{"train_examples": 147500, "blocks_per_level": 2, "beta1": 0.9, "one_sided": false, "max_steps": 9300}
Rows from block 6 of a small class-conditioned image diffusion model, named by matrix and row number. Rows with one number belong to one channel. Each number is 500 + 25 x the weight over its row's rms, rounded and kept within 0 to 999. All counts start at 0. Numbers have three digits each. After the name is the row's rms in percent of the matrix's.
After each channel's rows are labels from the 100 images, of 14976 (inputs lightly noised), where the channel reaches its highest value: "responds to" is what is common among them. Only what is clearly more common there than usual is listed. The data: fractals drawn by 1,000 iterated function systems, in grey.
# convs0: first 3x3 conv (model.decb.0.0.convs.0.weight, 96x192x3x3, each kernel summed), inputs 0-191
# convs1: second 3x3 conv (model.decb.0.0.convs.1.weight, 96x96x3x3, transposed, each kernel summed), outputs 0-95

convs0.31 115:497509523487498520495515468473557483487473506529478473508473489508502492510454494522455473503499481498508501509472517503456534511498486494491522494500474502518542495517499476504491500518507514523491462498428508516538528447504430474520511515509447508500527502504492516491485511467478501516507446438523437469472510525515516487512467502511508476514456527536481488511378520502516479527459505512526471482491503521508477498487518539511508493510499486473510538539557501515508478513531447496509486512512494506540508503501500496500498521531484472521540494503459513461513484510524499509
convs1.31 133:524508501496459478491483439513528501490487490503509482517477492511499475485484513538463510502435483510526451488432535492478528503462482482496517519475493496474499522484485505494454527485486537473539532556507517468547509520474502497533512530512503514525474517531522508504536513467531518475
responds to: two maps; sparse; dark on light

convs0.33 093:511456526514514521500528480515521521513468489478483497493529501499484507518520539481527484465498501517520514477496479492522496482503494514489526495541508500514520504493519492496462515469494489500498502496543526468453515512485532506479497532517494501541490468504496464462474502520488503518490491483514492545489496519476476478508464455489573444517503568530465531515519480483531480445482492547535454544508510496538474498503503521516520469493470492518469517517467575467461498491463493464552472474534521495503481498515498487484480459484532517506553500482539460489525521482457532464
convs1.33 101:496488524553515500489505521524555493489485445516511409523529505539484479484441489546520523466490514503506492518504494475483539482504511500538509504498517503477520547500491465511480516501547447500486500502489500494497489515511455489470503518491469500511437493484470515498469501518508509491
responds to: dense

convs0.51 083:518473516454490454513506481503486492507523483472500503481489544520481499492511491523515508514503540487538494486524547499480486485514498503500510498491490510469489465521503510519491475487475495513502501501508509464482477479474524543480507497504519503495502518517506483533499429501508500504524500472483491478506487503502565489506500501502529498494536503535446503461544495533488484542443479536463488494547520456534482504544504503503482504513458486551485518464518521482472508481479517512553486491430498485535479480510490555520453465484442497505516459489501434542447498485438498491
convs1.51 055:511521497476515487504542457584503479494495480522470506489553432468506488549461517532514529502496527501517504474490465488483507492498449473519512480487540508482552516501503528516498475487481496560485478483500489479489489497512517484469557486487500530511517519485511503488482528529502489477
responds to: dark on light

convs0.4 102:489472492474500511479499499486523502497522531504477480508522511510505516490478467545513461483487503501512523456501487470522484490483498496495507505482490484499493505531530472484491493545493516482499462511495526462489490533477487500521512486493486496538485467487484504516527508494556504508494506470473527505577537464536502471501475489531522490459553514452511529480440524517484506527475502563542512490495501482500497468501438493492472492545478483512504557472500511487487521478518504503518512472453491570469477481507484501526469552496481524565539496538503458506482471493435499476
convs1.4 118:487511502532480501518536531501498515469510476522524441486515472457492505468480542523486499541469517508538473526467523497503540512514512498538504463492493472479484482504477502488494458515500514506557517497517529503486479481452483509499477525476513513536501533463511498520582514470546508506
responds to: two maps; dense

convs0.27 077:485502517491481502473482502532487490519495546534474506479464496480484506485487516527502458510506467502485482460515521511475482536522500488499530533512462492505464483517484492523484498503468537486511464497491460475496543493533476529489541503500489520498478527499506494555492512509495505507475469485471508466499477500483503517466527529477493521510444470467513485499492495513548488500465488432451477479468527474503518488518504423511521490484528527497488478490515488512537470473495542523496521523533531530526511551510488507458537459564504448473540474471441530490473502496526519469
convs1.27 093:506492464485473487560482471474475508508517539479484513481503526491556492531547479486486475487488472478473482520510490499504477490530464538509482527503465452567499479474532511514533488490473538467488542513485511470474495499494514514495487467481508496499553506476547493499528534521459500494
responds to: sparse; two maps

convs0.0 092:487514542507524485511513502564469503489496490482494513493460502496503519494510512498530496523478490502526521498504512477496493486504531502506536490490515524505519485529509478484465498486455515501519512494491501523481505509493522502468514501491490510543503537520498476504475504509498530526513480490505522463470414495467463547461532517464508527584453510456495436524528520536527483548490441491497507528517499460473497497504525498474541496465527492469491489473507483501524571481508493517507500490522429476527502515505520456492520496498496534472495548474508502510548529487509475446
convs1.0 081:505495509536496497527507443484516497526495512447535435510521494552541514466482464496486536543474514500514485528503514515500530477503502499523491478481508495524524529542524516500500524494472487492418539550478506500513504508507493533499531508512496488513502475483501511519551524501448481512
responds to: sparse; two maps

convs0.49 083:499503500515518487491516459479472510521509521511474502514494471534514506510522476460524537444457472495506509476484516509488513526490501497475525492489511475516502529481508467520490493483536530498509467479516524504507520526505532481460510556505548484496489456514502527462501489485476504525519489502509470509485527528496503473505458491449510472559535438509484525483498469526499505526491531494481517474533491495510582475538483452494483527451485490495474515498487511547486539512513502492502465504474538512524538489464473472524445502518461509554459467474470515503537494483516446484
convs1.49 067:499498513473479524519532450530457535482498523503490518553513525481520530484496515469508461517488485510511492529496495513489455558541496522507541542484441482465497500493479484522473490512522513479511490472500495497493507472538492478535503512501478496502533519488533458503492531477570543501
responds to: dark on light; dense

convs0.89 135:499508505510506506490513482523544491513485522455487494494529504514473491499477490454494510468499508458542501475505526477504529480517496459522508505517498481499504529525471498483508499476479501521487502498533536486491499488494468444506528520478468497463506476483496440472504505479497491483503508547488495501481549460534526512531488503537482482515516499554468495506456518501471505481464561502521481491436495518519460498493556487488476497525477530438499525490484528528494502528582462478525478485524464470427527498520530529510506556486529539511493523498500506514535465517502514502
convs1.89 125:504514509503506473532494370466492466503472520468499427506505499507490514440479490512509484511480510524542500511501503520478517506521502505502502529475492496498484544531471482502471507524471519467480510498496507489503511486508522494492506505531500489524539540470459502495518536510523503505
responds to: two maps; sparse

convs0.34 139:517488481486494491506475496494444516503500516459506498493547508500472498504506513487531480506511509479509523453508506481498499482518507501472509501515504502484496486500529501465504508500487485512539514504503496496496490523455486521488499465500490510525501455481510481508519504504485492467500493437463538533583538504530481480548492528561495534466516515454478493529484514536462467509513459500455557456505541505483503511473504490467513504499500485476507537437525442524532532495492508528505512508514474518423515546476512529452476526491486491501472502469505450495480472470483462461
convs1.34 119:508502463556536472536496466465544489485487491482513481497475527515528491531528499477497512523474522548515545506453506506459514543505490501478487508482491481456462528485500494505509512501511576468510524529522499489507492503504460478527484523516472521523479523530483471496519521497539522453
responds to: dense

convs0.87 091:499496504550485531505510492455488501546486506483481493505537496541537523492475468466504507477488486485482487497478507516478515454509498508473520512483468508505497518510500523533499494477475512518491527512528512523483480519515525501508505482494486489468531504499493513485509492484496495496472483447526491507509493493534456530568530493508496520440459506511540470496508523522483531536480517466522507529494532456504484532481518533530487509497499466486492574472474496546500442498551472503483516511525488512513504508492515440490552484483474518453493489449479566497530479576536517513
convs1.87 080:510525533533496548499496516489496495510489537489500486510511519490469481514507484546525513480497535506487517555472511512492550499494541512469490511497555506484475520534523500479558494529516514477497518469490502524507442507457489476475454495473463479484455505523484530496513478538533453473
responds to: sparse; two maps; dark on light

convs0.82 085:504534498479499520489506474500492502515504537501479523495442485516471525515498516490489506491502497488482514539490493496520480476530495505506499489495526517531446502503502508499461517464487509461459492478500496493492510515494505530471483476477525522511485484519507510520489507489499535491497522520507488516520546515505532473534447486515498472516479456521469547518478525550492476484487493492488471451531498490496469524525520583498452453544508464516471523493510500499454527492523522539529509463423495493535504480524481517486462496491529489503471459553497447521497446491461573506
convs1.82 074:533556499539515529484500499503528482512451427554531491522529506545521482504476533467486482505470519478487488520483492485506507472484488492503545539464498465504498488501535485532478530525528495531451487484503530519508509515511516485470491473521504509484470497510454495472467466492471522475
responds to: dark on light